From a checkpoint of a small class-conditioned image flow-matching model.
Data: trained on numbers of one to four digits printed on busy colour backdrops, 147500 training examples, 13.7 epochs.
Rows from block 5, named by matrix and row number. Rows with one number belong to one neuron. Each number is 128 + 32 x the weight over its row's rms, rounded and kept within 0 to 255. All counts start at 0. Numbers have three digits each. After the name is the row's rms in percent of the matrix's.
# gate: MLP gate (model.blocks.5.mlp.gate.weight, 1536x512), inputs 256-383
# fc1: MLP up (model.blocks.5.mlp.fc1.weight, 1536x512), inputs 256-383
# fc2: MLP down (model.blocks.5.mlp.fc2.weight, 512x1536, transposed), outputs 256-383
gate.538 095:136121151099155070134135113121108136165142091124123131174145091152183145133124165145132147165119133135119139119111110083114110193110084069081101167137161198196115122145157195109060125123094189140110132163162108099173094149108170144097100182160140140167127138137122128134147186113111107121105086120088086182129108076081099154091142174164095150133171106163145119118153114090154158054092
fc1.538 102:114098067159055144135148149108167136178145050108105116115120166111124163167111120141092123136129139135104159104109158132067136079126152136101135157070147135148127130123152100133106115113139147098075087112132125105087121102123143133138128050167161067113145134077143167131128114103093097138116127122202070128080186216124074119111077062149142067064132159149127118077142091118189141121129
fc2.538 102:071118126183150110127149116058098079103128077156176143121092060132169137170152161147107094131132140141108151137104108176086069151118145103122160217152095093073163184158145087151064096118082102139109140074174165115180113095166128134125066180098135137099127082134114133123178086180165133122091089152153096145076142082135202097130134110189097139174154089156108114109171158101133187149127
gate.539 094:124164144090092060137129074181134118130147132103108082120069123113136105133096139173023160143137131118185098100130130152125135076118076132094127111116040189140095162159104092108148144131113140092053158135094120106139159116073128113136217186144112112119168089219157152155142134156119058154095090166112100168094130076105184149138143156145162086128161172082163105113150132106114099092161
fc1.539 095:128114157159119135125080133104112131172151118115093129122110144109081056110088094114176098104110096145144150060117141082104098137176047105124065166159152142138133173146092136153139130109190144191115116137132207117124114087136099137153160171130113110095114127117158133128110163163182088116143054062129082143089085089156145169093187178141113075153151144083145105129132108165102120137104
fc2.539 100:158179081120116138045059119110172110205156147147103150119140149137057113157114131157121181157094119157125122106089127125103197156113107062185166118163110192082125151140183116193185186120103120148103111202131166109140161143112174078155098153106117202100149121112142065155129118130150156121097149083106139176125097148140088066114134182159122113127100105118105074096144142174108171143107
gate.540 096:107209090166101135114146156157098112164149092123177173121078113204114172134167087159125105169066121080127130105108149094159123096166128105085091171127103146090154137158134144080178165134097157121080117164075113135188146098117096132138154117167135075110137093081145108215126104126116106126161107106088153144129106132175151095161119114124118135167120067122112159144112074167117118148153
fc1.540 094:152110152172113052093073147140154148189149114183111099113181125165106126113119056144160120102096130157115066110083157123086117174173126100085092139105103186177120094130202115147109088129115128119136118119115144139102124148146084165100146123180103143080123156130111100118153119081122157090155112155147159113104144106136156125112154127113150131182122107106142159125116091099135034107136
fc2.540 097:103184111178172160080129118178079163126114104107160098151114140105106092154140174067151165122147041098094152148061116131127118090159159144116115125091121127151082163190178119151104138073189108168123061160142117090151131095124173108129131196126146130137105070168177140093162141102156146121164124129083109153156145123073131112108159125079133117085159099092147134104135159066115133069158
gate.541 093:085138071154119111122139096122123139123136108090205094104093076136097100139159113124086158129170115089177173095167124073182144191089125104146132114089166096118178094155164143140110087126155091097124090126092169176151144214112094168165075098133102092101141173044125036131100154079171112169176133112151134118114128085170163111133098137152092184137115177133173143075148125134096072089162
fc1.541 099:131103120166130140108138096137125159115122121094180118087153205102114136136163103156141134140090077110144064125163161147125096136116089125076199155151132159134094163142146075123142158129136134129096152104148159103092182155123154169136146105172095160155152089097145125121062108067142106154124119140106182109182180078130160071124159119101129141108149224098115121180117097144071128091104
fc2.541 093:178200135175101157138089124155120127128131115146184091165089072148096123170125107143124183084121138095087133113130148124112082138148100100147175142137134167173081069148190103114113226117079106102192170110144097117083146096119190083105109148132072117090183101076199078107163115101150128106236124144074106149147093143133126079103200170114138094081068154171137084108193135184098158212150
gate.542 095:148114229114146028109122134147151152145124150111144128121179141089103080107120114132114150150135128149130166164123112115080153163167116134123151100125116097141101170111151206134117111122102117104181110118089123092111141105151184155073113196148108101130138134145191171109130090146128087188066117163115082135082060096184149115133105159131118178098175161130108168119107097139105166140115
fc1.542 100:105143080151140101136119050131117157099152094139128112175112135137135110134083090156171119174159121128168134113115172115124102155121101132136127122095165124144170152129159112125113147123187106112094061113075070096143110128131121177122139077168135157110121074091149072113118092146150129093129067158132143095108124089173168139142117175138115131129106103141142167101151121082154090124131
fc2.542 101:110138156125081135155169108072104099127102150076118075099182123119105149130091211131115114138125128159107150126135094090175122167087145053190085119115151098107111116158172137168098103135117189103155147155150136181164112121120134120113089161130098147134090163140125124103214113066137139115124089114101172108108140200124125130057062129136119146109146089094111154073167107130078130106164
gate.543 105:129052148102070125121112184161148075131152141153114144113132132050109112113112115120161117077126150132151052105132152160148140116141123117084114143137115133130185157139125081118153068153127129167135133127125119203128168163198111134128099170116158101123157144106173143101117165165120092141121152092158112161141122124140173116130150116143146146153154156117116103086138165170110140094126
fc1.543 100:105136143144168118181122130113122164138160105154154134136143176106152133101164162133147138070114161176128148154183119101102125149169106117133094100141079111066167158128182133147126147133125123124128095085118176136157177085102182109074073103152132101159108132156133087134120145189111129123097176169127092124148095096073156138170085130105114126107145153162149141120068047060142103109075
fc2.543 106:133094103176067147164098112169191130163159184108168161148077155189132127171174084065070138142188126156121047099126069207087125153157128113132119146117059139160124113158087114122113140226125117120147106097142167146165151131169124117123124122141185089092136072160110106115169157121116113044184087141166134163123113110152075131121125156149108113214146142118067146100161120161097138145163
gate.544 105:155153159181218087128118114088093156128121089132170143084184081140167087142176160145150147109122193148172135120137179103127069107145046146101153080168106122117056125163128113078135106130133137120133137063115167113121114136130058121142131182095115057171179130093119137111110100117122119093155160094095140138092138155114124122148083193141117104098139124115121112120099123103149160109112
fc1.544 109:133113102182164105103166141089069136110123124093133102129106127131094136116134132160133129127145090160120148091163147106143079127129175115056118165159146142133097124137149045152150197103100085160123104164109088129091094196171163085097114121131141131130171183091173099090158126041109123094160113086138063083115155174145177092134078168133120117145145161134129172078180118163135147110109
fc2.544 112:127094163054056103109165136101149122098134139099116135137110218151092192136142100136059124103085131098131115152119156098139141171110123146070118130151188138162077131102095166093068176118097117132127163103140113122105137103111188106173147109157124050149140088152137136110141104090110197141101141100131129124151120153175096050123167164132113134110036077131127142126106099064158121147118
gate.545 106:145091134118151114106162140112151144100072146112121134141179109096119161104133124142149235062109143146111109093104072109118107042082094212201168054155125112154051166191176175152183157193165127092106118077149099108089140109163131113114184115131169139158159109068076133119113116152182125170064146134131115113104134144176122184105123159105140123135116128168166091122169130146121076089144
fc1.545 109:201114099145134163083087118089138115185152145135106112072118137092134111230093134110102103153167171103089171101147120108155133157117161070163120135173139062134160060140136121113129095147103115153166090098149107131176142178091109129110096184120119097081078109116146094111135125115085121100124123115102155089086082117116111103069170118109034177163087077143141032154163170119143166209138
fc2.545 111:232144076091154156088078140143043072101136166146125126108157121142085163090093113148143096086092147155108158127143142111136142107136149130140118115123132099110070120115133121174106113091118133130153176124178097170168111130116089109134092080122030110179121163126152141140095116102084118108098161100099056124128112141129141169130167073104041151073164136088116227179108101150131112144177
gate.546 098:146145193097160138144119106246204139144128141155139109110078113148125129098111114149112081095128125157071133182114095174044049119141118134153106112150155109078125128141140121126086155155140149143070108109192215089170158116113091131103105151133119164118077187152162099176100091107091159128106133101157130138054120162155141153128134084109053175123134112135103133177107172128097113141157
fc1.546 104:074144077154123116113092103185150145177124151127129153124151149195134144088179165156131141130171091109102156073105093115070087114122119147135079137119103218078130143134130100147139160090165129117112154116145128156118170135168150146129174112174116140147103150109072097185146135111159155131126091098115130108177116105164172102112130110106115164158169123094141155123113163087098096175106
fc2.546 098:128090153113141111125112143087161134183187118074137165093149217135183097133148115105136150139126110129139103145091171094099137115207159129141130126123113127110135098123141105107090099186219188134132107080080176139104097146159148104137131100165107087142172146121086159092083066162131125134120109167118101170128164103132131075083149164132153103156173105136090109085120118104120167151102
gate.547 120:119158160120096099172151112125215151194104142053160082103089131144116120115095142150110092124124148122168127093115139147152105110167177093097170103125122138105095139152102167111110141105136140107134137131114128132071190102078151143132119184156182108135125114152093105134143097146135206057090109197114110086098126141174159113117071146139166094133220146124154147102112092136095142079141
fc1.547 113:138097110153128150150144130140112066075107141163147164133079120134146126133148176141156130094125144070120147149112147088143094151136141120104178191184127111072144107109119176120210118169089131106152118160128157119163079081168141090118154108105030112148116143087207124075170142095152153176175133075165101138053126118111104137179162127101098143121112094091137141173122108140126162147080
fc2.547 119:129126124148098133084129157098106059022117166124187150133173112064076114118109206145145137152148150154107085148128120168117134114079119123190154128118117131125099140109165117163119126117136169115120149072091137127172211127135100136115089161127031144090115080116155113137154135189134074143115115175146140181098157123186151144085140100146064114118086126122081190142099146134122113090141
gate.548 107:167147109140161186128091163155076188139139139102142122118088115123145094138163162152105075145147149087141103146123099097121122103134144103069099071171123107144084127155085137107135131125128115089098119162127131114174168110149090155117136105193143113114136146139158135235118111143180104078132128085146106100113098139128108111129124134131158081101134147141129125168111074135113153154180
fc1.548 099:147054067146164116071141120182105111122098116122129075085116173080115171085133158148045130152113159116103071122106129126159162107113150159137130173078117065159083166130141141160123136134104161124076157129116104136091118099120070108149105149101144130112143167123135187117180132146095117126222157128134153106129108115139150106169160100119134173091137108090137145118129138165160112140065
fc2.548 098:131108101116120139116150144142100093099198175150103084105093140065039148129117085129112183135150128171079130147080108104122089129129128151089111158123150161092139117107090144129083136125195070150117107139152108083151147155143094131130152086090092100129103103081171092062155118120157162124128124135190101136142142110098083158120149180129141205131157126150126122080131161097078110137135
gate.549 103:132052159081044139153149180136115186102201182182107104089150101088071115073094161113137158195116089121135100143150125141099152094128097124085122147152115065142167126145132174126114118164126091145162091114181108125084093166058130121195161133118201172166097130178113154120150118121127088198143144112164142080138115079099129174191153100122105074074116189112173105108133177104119140136118
fc1.549 095:089133077178106101043101085107149106114166088160146145148175151100114150143154178130054089127069156073108145128065091162106121107138172168164215130167109088052104101102157127111137119104084122155158139128101099120106134149132154136147104117069123082141119078139100119132148131116119151131137165095148098120117152184073143182067089133132088113142132102087129170130114074153115117108109
fc2.549 095:137084123118072111102100041135113041181118108131154140175184155107164142097178092131093194132091114172101176152126116136098139182183124097196096150137174182120124144131120107143162117107160169051123110145139112046170105108099100160118171107136067151147123081127135113164167158116146149111160191088151104151147139097146149144147133130096123127145144116090125086143134207105129109123141
gate.550 108:148084166118142121111167120144114160140160135176128192081127114116090130097150107143152155162076091082158083113120107150167192214118104107085084188080176096133109130195110176079111117131130063103125076160170102151105143094136131120140153157181144139135151113134081120170148117157083089127118100174101119147169157100116147162124084179125125077174118194126128105105105121122113124112082
fc1.550 107:177049106133123140170159084127189123158116099120076118140078118185131146115144109100101116119098110091152149122104136162187161182068118112100108107150070100040104129106124126083126141108138115142108138098122135100139111096084109149132133115157145134159127152117092149204096110115149148110152117066098166152142148146124210108113136153155127125206125071113101095150152127112110140155170
fc2.550 111:160152106131153117093128140144109141160147127137093134078154099110128124153097092137127126096095174132109136130113107144181181172120170144113133119117110117120106134168137065153172091137131106116123119121152091121088098151102122046162152196188151087133147080139098141136156167108109170143094142136105110132166143177111140109118113188069159169074128178163180141156166132076154178102083
gate.551 103:131054215153160190110095161146115092136127121139132128108084130162181136162145086132167163126126094114195122155087106137090149132190130138069095125098117138174125065154099130118154158064155107132127164171162135120173114111136086127097134104140103168128173146139142126117102153115179145119226043124108123118101066117084145141100116148092118123140152049131146139139168104048150087181130
fc1.551 101:184196112167166121141158121114099095168121144054147126105116140149137179148081128110119137087132128202121205146185175098110103138059129144113170137150150154143114089118127118145126114175124130148149157114098178132119142070113057123132055093043113096137195129134121147104145156109199115083113107129176111171118058115157095198122129181147146074085121101094208119146137087128111148105135
fc2.551 101:185122133113151138116133175154104131099136131111125147123042123162112119103089135108166168090153150159176111158074126154106146168101145099109120118131138122109059073164171125135147092211078147107153125130144203179138103105125176102141137101138128114143156101180126110082048180151105103140134089144102168156242122136160153110144129093076089116078084139151077101119111124128153108063152
gate.552 099:101058147152156146100125167130113123116173153148126079135155205104146111111124120134148106189153147084107143153072090109157181138167174109172137109122113140109109121151137118112154106072126121145094124106123138120162073046132164151129189108131176141105100146074165071210103158113077131140159059231085116168120138111117120169116096135055129071157124139159203115164119155129155157122124
fc1.552 102:157132158102147188202179156149155112130068130109149110113125097144145105119142115136125105109094129164107156119132161142092085192129129143122176068136158111127147121115101125172091155195152136140111107139110145160134102137144181133179086150090106127189188153122159076175110089153133134130119142126111170129114139168137095166118068096119135159162161127092057133149138042148129182169158
fc2.552 098:127092112079161165115155140152066159085150145095200136145113142166135110129166171123136117112134182195125133141085134156137156138126136170089145157152091119103161111182142119179169104134140097126099147152137162136110145117128104168150142146110104104150129122108059129138107184144093106133047112124164144178133099111136127100083132122136157146115141089087120118083123106161115120153111
gate.553 092:138091177138119133088105081116117205141154118146127086120159156101094105097164093143099150113135086129117171091102181094078130148073097148173144027089163110127137137139130152071183125153120068087150098146144135085067128139094069183120077129189092134144178179111062165161070089128148141108154134168146111078130103150048140128092146142065124094097133133165168146133153164117150101127156
fc1.553 095:182174124133174092160131138129129130142145124121147107133072126140165169096096079143117122150116115131096103174129070111128065183087115168077123137117113151133108136108185154144132099133104158122143149162127127133142146153079145135177123098082095100132087101140145110154179177167167147089132136126117109159047101139066065150070116164115136115143104111145195098161150139112176153064105
fc2.553 093:160155073167081115179115113115112088129095111124125153108118116140128104223146179129190104143165152104141129153168177124128149192110163103158126146102153109105163206153155107120115126041121118131149130159174137136095152151101164136143088141149145082140137117164052157141120219229144081105105115133092159158188110174118104079102109170158123106093062145171118130105116125120172115092112
gate.554 118:155143126139129080207149106084124152156093102121132118158107149121141115141155165112201119181106134150117164068116148107099088138091120169130183162162144093147145109133141130124099090126097125118119187143127123126170122140110103189149099091110115102176130173106112073135162129159119134125116087141120131138115126123144123149094133103109107134131135089053060196106066063212122153152114
fc1.554 103:149103214181156112108156144143135136159137087141110121156119163171156174088125138133127138100167159044128121090188141084155135155138188126173122186121096158110132141156090162102109133144139093082088187128163095149149098076145100142118104107129125151148121149135114107125080100114128167114148116180099134115138132139059097176102147139113150137126131081170120131136078056170153121129159
fc2.554 109:125074121129143115134165180177138145147155112100153144183172136115126179127113076210137159080112116113130113101081113113092122129145121118129094129179142123069129134122173126082186108137141112137102067100133070128167108107161099130108139181115135124148163099129150166091107162051135201139107171108099121143172120148115140093090092170033104131101142097097090100132122182108164114095137
gate.555 093:149151112143124146108124104176189109137138117132134087191079156173039139133158180071147196127148103148153117067088172094179069147076105086138164183139130117116081113167133115087146089128137108121144150102144160142138133154108129118081136113158172178155152131129096121080118096066059109065133140112078123152190112117121069101155104148156165207096098094124126145124145122157135137139113
fc1.555 098:112140145162110102132104125149163167142163111139159113231133159119173097141172101115178145144116091117239114084148116058125139144097100119196127090104132124115163160133028159173153091140133129116172143092184127211116156123131158126134172157037141100070131117158158193077118149177112095098113152142094126116173130142166135146107095152217090139185136095171115142159160179144130109066102
fc2.555 098:130200104111136109168132106133137089134172097145162101121132142117142092179124154104113140099111061080000170130123156137095099143105129131131163165130129125102152138116123141123125120104066129139150124053133107194131092152129156151131104143190152065115172111147106154092173123152106115107116069127129126133103111146119093108157155148121130108102093175107119104172123124100117156147097
gate.556 102:151166139124158209123099152086104108128177140101147175092143206133121173118157148148150162152122109178166142143183157101111129095101151107142090137149145166139121121135146155136126124141123135179144156156175118131163111159117087183079099150153092168128151153079118109116160130177109065132170148166122034179043222204122086099177120130091138120112102102168110114100096135132131121122094
fc1.556 103:167156102194178092074135136129082163127140111110106132068126102125124142126155073174106202153121124077103116118162130124086152184145145115170130141096148129158025168140166098155102125175179119105072124129119139119078139049106133112128125166104066140031149154108143109183106118103089117110138115060140147143126160153106157160116060187123121125174100155143115071096129096122142103130096
fc2.556 097:139105037118142136107137125085158138144199100118175110127144139154134114121150146192163155128136163130064083125184114164057150073096154128113140130108083142094149140071094093099125240154123153102176134168153108084123129099107159133119095109137143148143123139077119151178129104118113094143059131105120150147096126096142172137141090067170105124166161082140124129069119103093102097155092
gate.557 092:096104143136160193118142190153126093110115129079119140095124128147164152131123135163193107163094133099125120060119079112201165124094134120206172122099118147122124064173126110140159129065183193162151153084150141130107112139111166174104099153158078137143120170200170105157112099107072123153166127133116124144097102156156096140162147126097097177138149072160089187165082125172106131107139
fc1.557 096:085025151134166155063120172117095108126099138173156158103151166153170114162141073092111147158124043100111107141130172089144127100125144144148097092167157154177130103136133116134142140052106099115151118147104118116158155094154121082096140109080200077178168128088093167208161179088144141128227119126164113160140124177127127105113180107073108092091124163181195074154166165085101102105110
fc2.557 097:114130119125148140131133118137081112121156168144122125159092136157172061089138107125218104107119073137157084127120141148118064115131148129196099128085174122119151201150156096115166169085058193143076132135098098134175041138103122144135120117109144135129137101120126087095106145130132151113147114127107117157114128165103128119155175110156100131103115152131159089136120132135076071092167
gate.558 094:255135113095136100131105104138135094184119163043098136155056113110098065138158132149128130130161123092147161124077088138168137113132102126037073117190073203069179158127112089089104125179101173122137141115140137115107119118105119085175085160122143181152143133155086111087091125108054168140123136073134121034155157113130140177082146137119064175157216146170130145105119085170162103142151
fc1.558 106:079157130142131169188139185100150177039169149157119120106176152089145138095130101093134093072109105133103163142151157165088142102125099101131180117218147118086135071124118087163115162132140170159126147142157132160138091088131135107107123107166125075147098143096182148114105104096218090156167165146044110125123139221097113057129166139142159085147120113114126150168140128133142097174193
fc2.558 093:101131153129082105139104105045131139171124142098169152117158069137096112134157137122129113094177116117112190097109160133152175124122143086098102097163161175072128174192177114091090179186157098159109155152150083146145110132116098077111143196141126178153158133090134157112066124129174122069126148161139137208141232127126130167176151108149116182123132154121137144103101095089142118178161
gate.559 100:166160200142175142149187133086190144133121108161158147103153099128093104135152183089174170160134127112137109135137154060134179136167104124107144146141163103150112162168124125145159159127153113118117190108085115126073092097095156131125200148147146098150123063102093128077137198146132144138135185152112139162166105130150129155103097090105106147185113120149155139112113183098168107074194
fc1.559 102:124180105113164125107106162118116082117120142124123122133117168127118168158144112109088109199063130098117079116200119117132071139106152139133156122130120165133178149117158102073110090146193152106195144162128098146109071151141112130117126116131130080111161103083123128086146116088112145175156108119156127064051071112146138064119160168163126166055116074108145121113132180084159113120123
fc2.559 101:139103096128107139118110086142101123109161127111149139115120164136081096172085103127140149105075178104166124158127106136099172099119131117127151255142100166116133117194120129121142170096102077172161134088138167108097087125132098160136176129096146118151137083140115182105142195168105114160119119122127138082093159147170119146113089073204153086042105075137162084125084143137134115080158
gate.560 108:138180150137076143167150145178194127181081178119120152078096087187114221117140154131104140090169153112173143130120127123086148090114101079127161141121119142095100128140117128097106123121149098132144160128075154130162193074133155183161085069139162165084137159109164065187134124127124068070128121100101119116070171070108120138169156146115119100104134167123103103116121122152059093162111
fc1.560 105:165154102119154166104126103145041149119145116119107125078055101180115144087190125157087092081133124113097125137092166121126122144136100130150093109137155115145135144121087165092142141120140173124125096173096134125065172184112132153099085143157117158178162139142155139083187112156178069142133115116155123120104163147084078142154122125161154172085155087153177127120104136135091127124135
fc2.560 109:134109127056165097135120141167166149091150119092150071124156157251085163074088140118154180059112154156126090142138149114112128138149108109159120136083086111069106144087100107119086142178166116114120140135123108135124125163139082111105096103181129162145120162139178047149111150170120125112159114157081157099090128013143060083133122176111144105087149137180019117099110126165159189136177
gate.561 097:164131114130082133111162118099185116082164182172143124092125153098099150088137109153121099181116128173145087121127097106114124143105132185162065138105128150152110069155120103072175107141156128082146114127184146119134186150140180158141176044125092123092116105206182146131133148116133134098101161204161119150151137081083150097103133140117150155147083160114192133078181122080098173140163
fc1.561 097:120159173069143120067147168092099122189129132038161120128145128184107103071133095178128165171097141160144083137126109155113160090170079155043093171134155160089119151120124116153099116088121181118102166135159120117121146088115130073115104116131144155136123109078109127108103167104074184150114171181162131070087195083086090077112143165159096146123194140093167167143088123165120158167099
fc2.561 094:114106172082170171091180133119158177149097111115091084121151178155101164063044031106102148099124112076194146099132102137160154111082078130113129168083110149115101160128062123174093143114146133194122072042141158181060185133152098120157132104090114187186141142129156186162090084054141105081178136055143112113189130162153088134113102129099079155158132166163175096112189118168174092115156
gate.562 097:120127155139153159193084145106096099123152101143154106096154146067089148136070167088133186094142146170185127089157146167170096134129134130179116137141141161119073111133169102147094098176124128146110111122144163108097182158156180128173105141102165147134135117144141078124123096092127145101124139144153106157104130109105156148137138099125107140171175096121147118093184145107073089043129
fc1.562 103:109051193125084104136111145048192148110137151138139101191092113137146137045142100139077134086152155097180130130177101076121198146123181072120109129139108114117089119128133159122096133109095064141130144106152114148176127192157131132134118139122089089093136166114171129094109125128152153128157142089153109160128109132135162105165168151079149091132186144144164137146101105137154100081148
fc2.562 101:114173082130178106079090088148135123108102166183157153092104136152087214170118182109146156175133177123163084130125145094115143155150099147088148189117108154190183142106111084080154152155117169118149140107110129115095111095117154087172094155131159150113159084162162176109120183135121147112104172098107121137164140121103166096117129113118127189062091145104097116134088114101210117154136
gate.563 110:112100131072117113132129089128080111069162127131157145113176170138066171131120121150122167155099168079166146098115083180203125151066128136168111114097130153139114121131162021082145127156158124115113077128150099129174128115133111112156148117162149095166094145102122154081157091127117067093051085119048208162131124134060133164164120126078092204118128106179126138110126151072123144145163
fc1.563 101:154110102175124090049116077163144102054173128148137131156075096102108080091153155086156088090112127125121187149127136102195136119129114152124115168131134125139103117104103150114146159170155168161177200128140128144172142154118137124118146133070062157139107161127151113107144145146135081088187158143143179138105138108165142126150152161134095178143094145110108130157129088091117152096119
fc2.563 108:141164174093134120124147109106138180172196121133126154132125077164162117137100183076105156115115059107097135115036177152058155133171116080105051104110177101134127132112106071127133152133156068129100154164145144153110087142103141151125151114115146151158120101148102171154038129143177202144086154134126216174099127156072130100147151138084162133125114119085148092148130115124152138123158
gate.564 105:110165094080104123117128092124131126157128188156169160121154169114088093185133114140162121116167115133170139138114132123123153129131093106078095079180121089139080090165097158138144127087121103082150105209122120154141126127106122158086179114105142086083110086137087185117077125159140145078081125131131139158136185126134111101150130152092136134197135203107114126098116201140161095131139
fc1.564 099:119113119127079115121132139130187104109123138084118102144076134159148117091146144144127111134154049154097109164032109082108117070186162115092148122117141113127103098118126072167114057147126099141129141087112108144109101147144182108171062140147068101142138152108072108099125126157112145156110075088143136119140093070136174119149156123094103139160135102123126128135137128099122150086074
fc2.564 099:127159135091150118118166096178142108131106117110097166112131138092087163155114152131092078126118084125160147132113090178172168080099134145122166107111162188073170134139047140142143186114130116157124118171146142054075138125119117112109112168105111092155153142156091147173202121089130130111115106096136158123083190183188172132182130184103151173164074177128155126152139046114125149126140
gate.565 106:056119151090144125180120150110101076165129080202171091121123115158133126031182143092140125094137136115169190113146174093117182091076100174136126096104120098105083146127139168192139129095136156116108092103092166084114064132103096127148102137149129202127146119106136129142156122137175151046106099137138094157164132118162167148107146138129133191121104152145123131172107164189080210082148
fc1.565 109:174110130156167158114147162150102162074118156110076119080124102127106125207129146133139134142209160159076165134110156130143139139167174153190185140131104111132144120119173134095179123147142118159107171143097134130123242169106111144141164114117069122073115106181186170161139146143080131208121128072057204049133140136128044104106140124147113138095131164123120088113120116119075095137184
fc2.565 091:125111117108110079130123142127122144151123145105089121088156092142145087116156196149158140184063176092167077116126115159181144145109153069171167161086119146090192169160125093117070166211115138117109143122095135126149139174173147137152130090127130156155109170141149161077157125155143142154102145185195110153141150153150105106129145119128138174073129166147124133143119127122132105095161
gate.566 097:137100104162177182069100096171149125146124190124108171161087133134039093125129142075162098164070189170121172137085162139131137122141103148147121120119144131095134148138133126122127095158137152115106161141064133171104148084151140134143151101141114131203139162138120132146068133092144138081166142106141100086093155149113098165104116141152149129119087114184188182101143200141139097143131
fc1.566 094:077102106126154051083116083164100164164093099120123141114081127130197136141102199039138172151083204168138159094131089104189072096196057171106103085135136104145130136134093098137146120108139136141153118087104148111115133072135121133106105135165083156137093136153160138130105157115123166119142124129114136144087120116090148138114045143068087135089150144133085133164130120133126116186120
fc2.566 096:128122092116168151094105155151134149134142078132101086055165145095120141132112123107140122083142150153145123159104181099126095136133153104110142132093165158140157172186121084120130081095162158116083140123210134166086153156096168158162064165081150090112084153163085191100122104152154135125109040116118175140126149130132194113151097114105140124159129043092166162193119091105138110166119
gate.567 100:181128162079108152155092111152139072112126146171121055071110078084112159121103104106198198141133095163134099152108187073114137137166140099128157144075151111143141140172156215134192145179104062162146115087148169129170123185124105170150090084129147148138243090146103082212126090136096129136151179160116119105140123102044102135100153109158212122112151123184170138132099192127152187153154
fc1.567 098:111130107127139166118150126045170123103128116100146097158067168167104101180089117205180105125107139114161164183152162131147132119126087129135136071207056115115074142132143119126136106139074112095104156150142091105126148154113227185125132120126165127176117131137195137112065117074102185134114095104106090171149143170144133112168097142091065105139121123111158204105220118071129126085114
fc2.567 105:082122140121108079076167127128105163126144151127124117152154137137079110068117139138156151157135141149094197132133125133170088169138125094133108078094110116112134149142133147096152068136141121126118145059149114103094149133140193148142207096119120152144111119114132158181088124102122120120125136067114139128102089162101102154126142076120012170070150122103111146143093167125124182078147
gate.568 093:197110185121146136159095150097193097119088111130168147111078131187097152104114079107180119103154131126117139116130160168135181190118107082214064108110122102136176122153052115137104139119136144144112107144086108151146098095126093128115109182130106108018124107114158105071132105108110108148116124129123143126120111096172136132107139131141165085151216116106155075098140170174086137151123
fc1.568 094:116138131110110151072145076154118119189147122091169135126094144136108112130150099166091115063141157133155059155105139142131074147099100148153135147158126156159141152161153103071146147135134165109110093145134155119050148136066091139124139196179098101157155145099137154132183167092124132126161126031099132154110114153139137160149133138177121220137130133105122120141100152143155132158165
fc2.568 092:127125149119148125140143109110106147129104105158123177113093122128124171143154094132145136098082067127113167093175121144141184171126115154163137151155058113135134135078102068112134149184145179206162125149148125115115094129143090134138111169116115094136120169110101127049148085096123161110094142088052087129112089165118148114108093147122171161109151127128137141071148163106097116128167
gate.569 094:091067099144132161145071124124143148103147103134132136085089147123120108130082120096057169109161141075083161051172154156133145049152145134115139124087108086150152113146098132128098154123144057175148136123168123174143152145153156126113109090121169117176132147137168175146144135176066129110137133167159128137134118163144166074166161179086105106075053144158148108112104146127136146125149
fc1.569 097:142084192145129134126149167117101109083135158205102124162208168085095133117184176183083157079128130114134109109168127127147136059153136097148147143117128121151134149122127176082140132165169082082108157092188151120174131171104126129134084142099113130157087162121176148117122070115081109154121165151156119182093155093131186117121176131117151190091095106096143087132117155093066147138120
fc2.569 094:129109107178122026116099178095107140143111174173057121166132108129123128125110160185188196110140133162086077184127094180109224109158146098144141140088134092173101121167127164101117131133130201121116109225136129131130117117112090114082038106132130071150103096118202102125137175099106200119069180089171105107142099136094145132124105153145154094087123109172162117078105090119122087115159
gate.570 100:067128140131195132154141091102081121196113127106093188142102084164161084129189086067069097110112121099087147118113142120084158101103112149126201104122125146139106088177092143182117118170148141101057118062108067177062203115123129132157123161113143148150125095123154129113056107103132133148133164088100141123120133170096099184082101192099148106131069092123141128124105140120153131121064
fc1.570 095:144112102172138071161150171093163141153133145132167160037122141149152118113141176131122150124092157094139134107105109141116135114070136156110134111138138138133110128127125134147137167103100081147132163103089140159120107128103120230138146126119108137105154190144114158117109134132112147175148128096125118118155097094077082145127054178167120159157102175131095116153132086155117155198124
fc2.570 104:170162180167128154187120187145045098082127103135209089137117067145065150135159152112162179090108170152127154168092190106125147191135119129147120119159148133163117119116139096178145105130098106153130037075111131140148150109149166148091104144121117104140136127120161145159163126107083132115087153116154121110121150172137064129077135187093120131142154053120149106138163090167158082147136
gate.571 102:127071162176199161161119170091156089175194134154143119161140118144120107125148145140153151140132141100139165145096087124099099148143127201147156087104156149155111135162129118137068116126193116180125126165119112100128155115124102159093126120061130204149173127122157133131101147168145155142124117119141121121146120146082138159102135106142107165164100099166170090150084144167162169077097
fc1.571 103:156111136130114118097097115126162108087155147082151096111153078172194110093073105087141124142169058153130076087165100123149191097143176101159144147163071122093101113133158162177152163146067106108157154209123133162158127145092149105144154111125135116083098186105113150096162146113107066115096081145146105092132151088163117136113071155114082117161105098094074090125167100138144091101107
fc2.571 101:147111085080139109121114125154179113130152197152145156100157118119130194147139125119101149096112107126183255098175097097112141135148092144172166108132063143160123152102119152122106116140068186129124143114090105105122138122131136155091119127132122128128174089129135127155134144152105140104125124122093144101134105074160123140098116151084169122093170088104134117137100154131158166059141
gate.572 114:178046225139086152194151128104148140132113093178142111137149166066114162126116142123096159145073104135123110147154131154126133116151122075138111116144121137145126106168156170128117078118194106127147093142148170145191106100141146133162164110132158120096144152133144086113140133120157125106136129208121116055121087084148103141131141123071155139071104197135116151134139136108117087171178
fc1.572 108:120083126123137160094129130173108129123198155173135114091140156099157146143080125124102112110174127181128104114169131168147168151165140153116100104113105159091170097168165108110161125104128099119123137207152100105140101111108119123141090126154091131114076120144160187107188140117093128102130176192135091148187103156049190140140147144120083126106092157106079131115138093145147086105075
fc2.572 102:097107166168178127088052132109091139088112157177108123103153151183136193134130105149114164105153129120118132093147174131072184177114115135189169149139109153077130105069131146143114118128180132083070144110131105069065103090125103106111073132120130130106116104162111115125094127115140107105127140137109156162142126066166176155134119182084099160115094112116117120112124140123146114144121